{"encoder_head_dim": 16, "encoder_qk_norm": false, "encoder_dropout": 0.1, "encoder_conv_stem": false, "decoder_attention": false, "label_smoothing": 0.05, "optimizer": "muon", "muon_scale": "match_rms_adamw", "steps": 6000}
Rows from block 8 of the encoder of a small segmentation model, named by matrix and row number. Rows with one number belong to one neuron. Each number is 128 + 24 x the weight over its row's rms, rounded and kept within 0 to 255. All counts start at 0. Numbers have three digits each.
After each neuron's rows are labels from the 100 images, of 14848, where the neuron reaches its highest value: "patch colour" is the nearest of a few named colours to the mean colour under the peak; "top examples" is what is common among them. Only what is clearly more common there than usual is listed. The data: small charts drawn from random numbers. In brackets: how many of the 100, against the usual share in percent.
# fc1: MLP up (encoder.blocks.8.mlp.fc1.weight, 640x160), inputs 0-159
# fc2: MLP down (encoder.blocks.8.mlp.fc2.weight, 160x640, transposed), outputs 0-159

fc1.275:129135124114146130169135083113097093116134096126114112066136109137133146149156158111130143152101132152061155148129174168077129114126113166119136110110125115175123135117153121124164115181163100130136137130171116115131124125102104135148155118116145114164143084061104128121161169155139120153090160089147116127128098108108127109148146103123132151121157142096129168146100061113131122108149119128143117159136101147146147127118123157154125139103138117133132143100128122126132079184151130
fc2.275:136138120142102090122106126066126176127121106142101139134083161119107115096149119121148146137135118110145057136112120159152138130116160115123157126143114105108130095138130133129101140116093136118122118154129139153148134133152142130144106156123111127119120155155134181115124110085129134116184131107143115143150174126100096170106134149110124098114103129147121113143176137094153129119136152170172087141111153108128107132136127091146177128138168083177110122180139123102063151076106134
patch colour: brown (36 vs 10.6)
top examples: dark theme (80 vs 29.8); area chart (30 vs 6.9)

fc1.257:120142111088098162126083132095107143146101083075116098123097108097147129141147107135116124095143104140118094103145162134109145126118125159120113152167119099118123157165152138120126161109136161135152144149151133145090102121168148090145087143119156164135169154141116115143110130132112141159130134129151107113185123188082099154151112145155097114156142157123181154152113137139120140146100160119137123123106109158115144152093099126146127148138138142075099065116137129106086138125104132
fc2.257:110127156113093111105116109127126128143178117175111117090121120144093163124163100158131147092163109122126112147151103077129148099133102112152115103085116136117105111132097144103123187118093129143133090167135139085132112118142133143114147136148113121113187118129155137102148103146136123149116144130132104148141081116167140149120168086143151138128082107155138137110114128146179143114150173141127139130127132101138189115134095134118156148128129163113136183126083115150094129068153129
patch colour: pink (40 vs 17.7)
top examples: step chart (31 vs 7.1)

fc1.638:127107146099117174124147127153155144130137095113130092122129138166131157139117130138094117136105140117148139144129092139108126140122190153132124124144125106114119113074142129122149129170079085147141142108147158145089132114129134118100115137161133183098139144149092150137145114151100141195097109093115142072136101114123118110123143148146110110122151117057132144173124107119120130147130105120140143118173136157150105156087151128150067188115089117111114085131149126117119132128170152
fc2.638:095130131127121154072161186109099125101141137143137163175155129145153087138147122129159142120174144149115121118076097148120118118134137076110117124104158131095125131106126091132113136128139127140089114122125134160071135140130103161099108111148176132133111150104143130149119118139162092119118077142108112136156139078130142138130131095138165148073153107096134107131079106091155140125130166118152152142126124102137167124084164136127139136096141151128124192105149158137147117098140126
patch colour: brown (76 vs 10.6)
top examples: dark theme (99 vs 29.8)

fc1.364:121142112117125084158159142084128128152144106146178144138157131089187145107122128107123165127146127101168137115105155134132109109126119109143117142133114098086122139123102158093115088158150156144127104105130084145127121125125157120166193160150133149126129121121069112099102104165147110145117147132118172157119137128105122134097111084128145139133115129129145152146079128173130106160067128175134157149114162097149119156145121138109133124113150111096109158140134128108092117133113061
fc2.364:154120190116166124101109117049141128147137132131129126119145136135110095174148128158130114144158116157124138129118124140115134092116090147108142140130110136171151130125125132082171135094124122110134114148099136122089125114147173135132063100125146143136136100117139132138145111107139115158155094118094127111146112139115163100103122152119129139117087102114138131139255133098111112128138142146147127155169119154136110127134166109145133139118143135093102097116124149129130114138124083
patch colour: white (99 vs 37.7)
top examples: step chart (41 vs 7.1); lollipop chart (33 vs 7.5); flat (31 vs 12.7)

fc1.202:100150091106073151156117139111114145157113129099155126075110099145167096100113126136113148149144102102043107106107150162131134124144100109182113110116155083109111133147140132144138128094140112153139134121139111161130114071128159105120172145104171107141126149123111143102130158112134153153162179157160068123146148193130131133161128146140133095162144094129128104165119161163105126125144119146137114111136145131131103150139103142108121114140130127136123087133122139132121143116094119
fc2.202:105134164124136117093120142135095087106109103167096170109114144094095131144211113127182132131154159155115185126114130122149107104134146109159126132131130166116106148145129138113169139189097127143124118155115119109109136149129088145103143116128110136174112101158146110140152158154086127094120111145131137162099074101143117142165100080126170155108120176108110105096091135125145111129129122099126120130143118122125121130099149141132146140126074138145137152125102108103114113163106114
patch colour: pink (47 vs 17.7)
top examples: one colour (86 vs 52.8); radar chart (63 vs 6.9)

fc1.637:155106137113160115170109098126136113109102105128098114119135106124122118159130131130112144135152161184089116118145133102125117091108111135112077145141150124128107178136103127121137140139136131158096132109172106140137122169157146112142098069182174164126127157130136135129099145141211117120126113103144101108114137133110124160128100113128127127121158103130174086115138088095115109116115149152116112080137124134152149151115153075173121149120112135175149074143110142131100139095154132
fc2.637:130127135147108152147192125125137149184143114109134091112106111110096140163167138146116114132129079085139117139111117108143128139148118082111140118162171158138151110104159149123103121169086138174186128140087124070119123139113110121131148109106110123150127126123125146094131138128140117120135121126136123118144164121102108137105122115137126129109107155159102158167145155164143158114140132102114170124100132095121114102168080149075102167128148123099112151117165162097113103155072112
patch colour: brown (74 vs 10.6)
top examples: dark theme (98 vs 29.8); line chart (33 vs 7)

fc1.470:170120117156166119166107106114069125154116103103135149082115107095121108118144090171141140127119149098094112143146129145111140087140142186157143125127159140143078144137099129141099132103104116153139147114114099100106153084130116133154142154161114110095081122154120123131119135134123099123140128092161078121152141113071141112146142142148132108141108154137146095157112149124165144108105147169146125166124128102079156131155126151071116141107115153124121128166142106167125141137165161
fc2.470:141131171128092119151140134169140172116096138120121130130196147137095108184151101165164176119128137118122141137115147141135153116114126102128115146112124092130149075115106114097101175145121137093087123178186145135134124138129148093129139102151114127183126138088090144110137123166161131139145132155100161153113106138146130106163126111093131131094115111121158131121090128149118131136089134069130148114122092141141124118114092127175110141144097086139164114130095129100106118125145144
patch colour: brown (33 vs 10.6)
top examples: one colour (89 vs 52.8); radar chart (69 vs 6.9)

fc1.111:132123109115168135099110120176101137126122114110104138104125142143113136153162127149134081143099155128128143137127115178155107123135116131196098125100160147110139150159110158115119112103138117093160163136132153107083128116117115164086125122090102138155059140104124143161125146194118120161125139115161156134159106130070113149140128123103161147134090136120170110139098125159115138063167131129182125109123132111127099143112167138129109109128124140106127088116124121107138097158107140
fc2.111:149161111150145099126154081114148144190142135119122084153164091163170152130131112129129152156113130121120141094134148124144129140088162137116103136117113109136057137080142135161090103091121169143127085129137151117113137147123114083186113128142127145090167145102145105110154099129136111143116127131096118144157165139129113059134124182137114140101140104102152120144076131139139139148124129126165134112106154138127135123097146120099131136084135101115173136118118137156155091132145120
patch colour: brown (77 vs 10.6)
top examples: dark theme (86 vs 29.8); horizontal bar chart (47 vs 6.9)

fc1.380:120114146097129166117112138114161138116106122137111128117085138146082105148119108113090155124157126140155182102122143127135088116075125113146091090145129146101098156100142114138111139197141131111120086076141150125140145166126133149130124148139150144112119078117133130064174148119134128111108174135104104116119115139166176122134128119155156114146141108150164142126113097114146114120129122166121118183117131111107116181130124161093076077117145143131115122117152163164144146142138113
fc2.380:195094114121167122123161165126111111157150157096173097094123139162156140082148166120144130132123128086151138132134114122133146178125188135119114164148103120121161123115132136160131153115108124116111131147092092129103118117129147100119127143086084101135104126122106145151115110137102126130093091154122150151120164146136091115150132089118139115121122110106089130157106200106123127132155102129112135080121123140128147119112102154150104153185077152103180125133113132133129118137147097
patch colour: white (80 vs 37.7)
top examples: grid lines (66 vs 39)

fc1.524:148141125143120132123116154149108132147137137071097156153144115105104139107130144120130082114119145131108148108138070136070152140128163181126134122103135164127134143145123095121098097093152141135145168130159145138090117114185138125167140101139164149173102138118169102118150125099153086103102111127158123141130135164108162113134113145103139119134148107160112135116103094189159151141140108114138122099103108107132127177101084092099127115156124111131127092091101152159156114158150110
fc2.524:104132177167119134143122130120134115095127162148142129137096124109124134156130188171113149129080147113077107132147143137129139129121129123092106151125164136114121115130112124096116102127141133092130133103137129107130112139163102129169145142110084134143129148129124149131147118138092099127151127134176135139071118121091135124109117127121134086138132187153147176076147102081095159093159088121123164147096141095129078126140147161129129091097144173127199143136118112118121131162152144
patch colour: white (63 vs 37.7)
top examples: grid lines (73 vs 39); horizontal bar chart (47 vs 6.9)

fc1.630:118148146125159119110083163132133136128102169120107096097144120142171132099127092145111120173159122121125131116130151107080111131110104121135141090071159124173103096135163113113138155119113150120147111101094145136165135171128114098146124171159133157135133113119156189130114083127120140132110128132134123142158123172145110147104102145139118117156130132170126109069114124154090116098152182130057109178102102112108126120108124168099105123115112099146154148130112141149145136121145139
fc2.630:123107166134089103128081150146153125135148112141119189101138122128157175135110082128112135162114141138143137157134107141069100120118139134124088129104157164112133082115145163102097081137141145107141161165099103132080143112140148125172128105120121135129142151148091138148117141168133125106112125100115103171133123121115108122187102170153105123105112140109133104116133128097163145148141122112102091142144151112173138120171101129111098075145114113152115104112129122160132109190125129
patch colour: white (65 vs 37.7)
top examples: heat grid (69 vs 7.5)

fc1.86:154135174139143064108105072161132108130110107114142156143076125135119124090146129145104152143135141159130095094152140114078122132140094149125162107154071147106117130117113122125112101125146129136140123134130162167135153153125128112140134128155175122126146149140119137113096117128088177137126131153109135123153118123135113120201098114121158141132155120091104123106117136137138129129116130126135156125100146134140167159069127159146066124126188107114089156165104099161147123116157096
fc2.86:130114115101126131128162152122079176169168140124118100127162153119122131134169185120154150138141121104098119128135126132097173167128159117109144087091147125142140121128105120082128126115094156103132136140089126118148128122107089102104153174161150138136132142133110159146131123140117131103177135139177166089129151116106107161086210112141067107132155141144153133101122132138144119125111109128089114108120098156103112077143124128106106131131119157125145147143111064131124125120132120
patch colour: white (81 vs 37.7)
top examples: grid lines (85 vs 39)

fc1.408:123129110208161091141116124119091127141121156107165078134114134161108115140138148109084093131144108128105137111108144185149125115141096110183148129139134168113138083117123101119140120128134141166089128152151131140122143116166139128124128087128142151132193124090166146129133102119130136127116111151120091081151145145105115131157094117173116151129149117120098107114095080107101129129132145135141155100147122128166123104154094118115156133116132096158154129125082127163141165075125152
fc2.408:114055097135114105142149080146179117084093133113114119178143130152126138154128083140094148166094146125135139137095154143121111156111123112186098125135102109141112138151135116115117105170159108150137136110086149134147096131117162122147127159180092137116162133183093144115103118093156111135106102146190135108158112152154098158138124112095132135154139122096098132144128125148104151127117112078126132130109112122104129117130140136139147161176109117142143135144146117082108114155119125
patch colour: pink (40 vs 17.7)
top examples: grid lines (74 vs 39)

fc1.549:130123152137086128150132099113105152150137142136105105119080138118097155114114123110121120166134123110168101114095120161133108173108118147165126105140128123164150119094113105175138128127107125145118120167195092166130140113119106113112164106105136122145111101102097136156111141182112142131145124169096111116157153165119103100129147150160099082149131114169142153129139143176138131093101110166093146138109153178102133111126122103090168080143136125123138096157100105092162115146126116
fc2.549:098130113080134081125148119134147138144144115109131111126174129154110171151165142145158065090141141140142116129140159107156118147104086132135149119137172116105093090148085132159117112143105120099153117110159122185109165094145118148128138189120110088141140111137142166136140163120126128138100133140080124145104121118071126126117115125149097155143129154120099145179068151135145109137111152113139148098154123130107131093140128090147126095116133128157138096134138147107114153096173119
patch colour: white (72 vs 37.7)
top examples: horizontal bar chart (42 vs 6.9); step chart (28 vs 7.1)

fc1.18:123181139078084121140103135102103117129123139087149152145134110112161144138082153104079162110146141172136128123138160153100159156126157148084139166149119102118112128180136109095127143105156127094104131109137128171157144133159118131148167114162124166105121103150113133127117107169136093118112147125143117156139133178123132125135146146108133115148094118129147120154098116124134095124099135131156113142134134106154129174109118100173108150088139117121109153112138135095068119089141059
fc2.18:105075135124096101098119100069141134073155150141171122135137129098086120141169125130109144078100166137123139154088118098147146104135153143109127158137116141107115120196086168080163100148111107113096153141127105113100099140114126152164147122092116114122124147173159072125140101135116159131135116140140155125127105137134165119100125146106120121122132121129143114107207161127157113125146155142109132153150120135136126150126146134132134116112103160118136157144173123129114124130079138
patch colour: white (64 vs 37.7)
top examples: one colour (80 vs 52.8); radar chart (42 vs 6.9); scatter plot (32 vs 7.4)

fc1.464:167095109099134139085126156117135124146137092126116150142121127164141174120134079140079118161107132139143160146146095113070146110162108174157155075179133167140133156113135132105114093088144121068162110159126183145149145085117154134114149146109149152103119097114113127122135171131102113125109141121142170123111145115093134134098155134119132121163138129143112110133115122099138152115130141139140129141172112135115099173138083066111126133113099127149100130113104117145143122143110146
fc2.464:136114114121155129126152138137114175118129163103132145084121112138119100107100137103140172167128144145107142151084142146138105142135183079120130118127159135117123119152104111145122126106123109140083169120124111106132145103170107113143100132150092107095140143145164123113101103060095114176147127164123129082136108129128120129123101146137145140130121157132099094092165098152123123093143116079111148109103123128123156129123153163117141117144162151139160136077150153149162165110138204
patch colour: pink (69 vs 17.7)
top examples: horizontal bar chart (29 vs 6.9)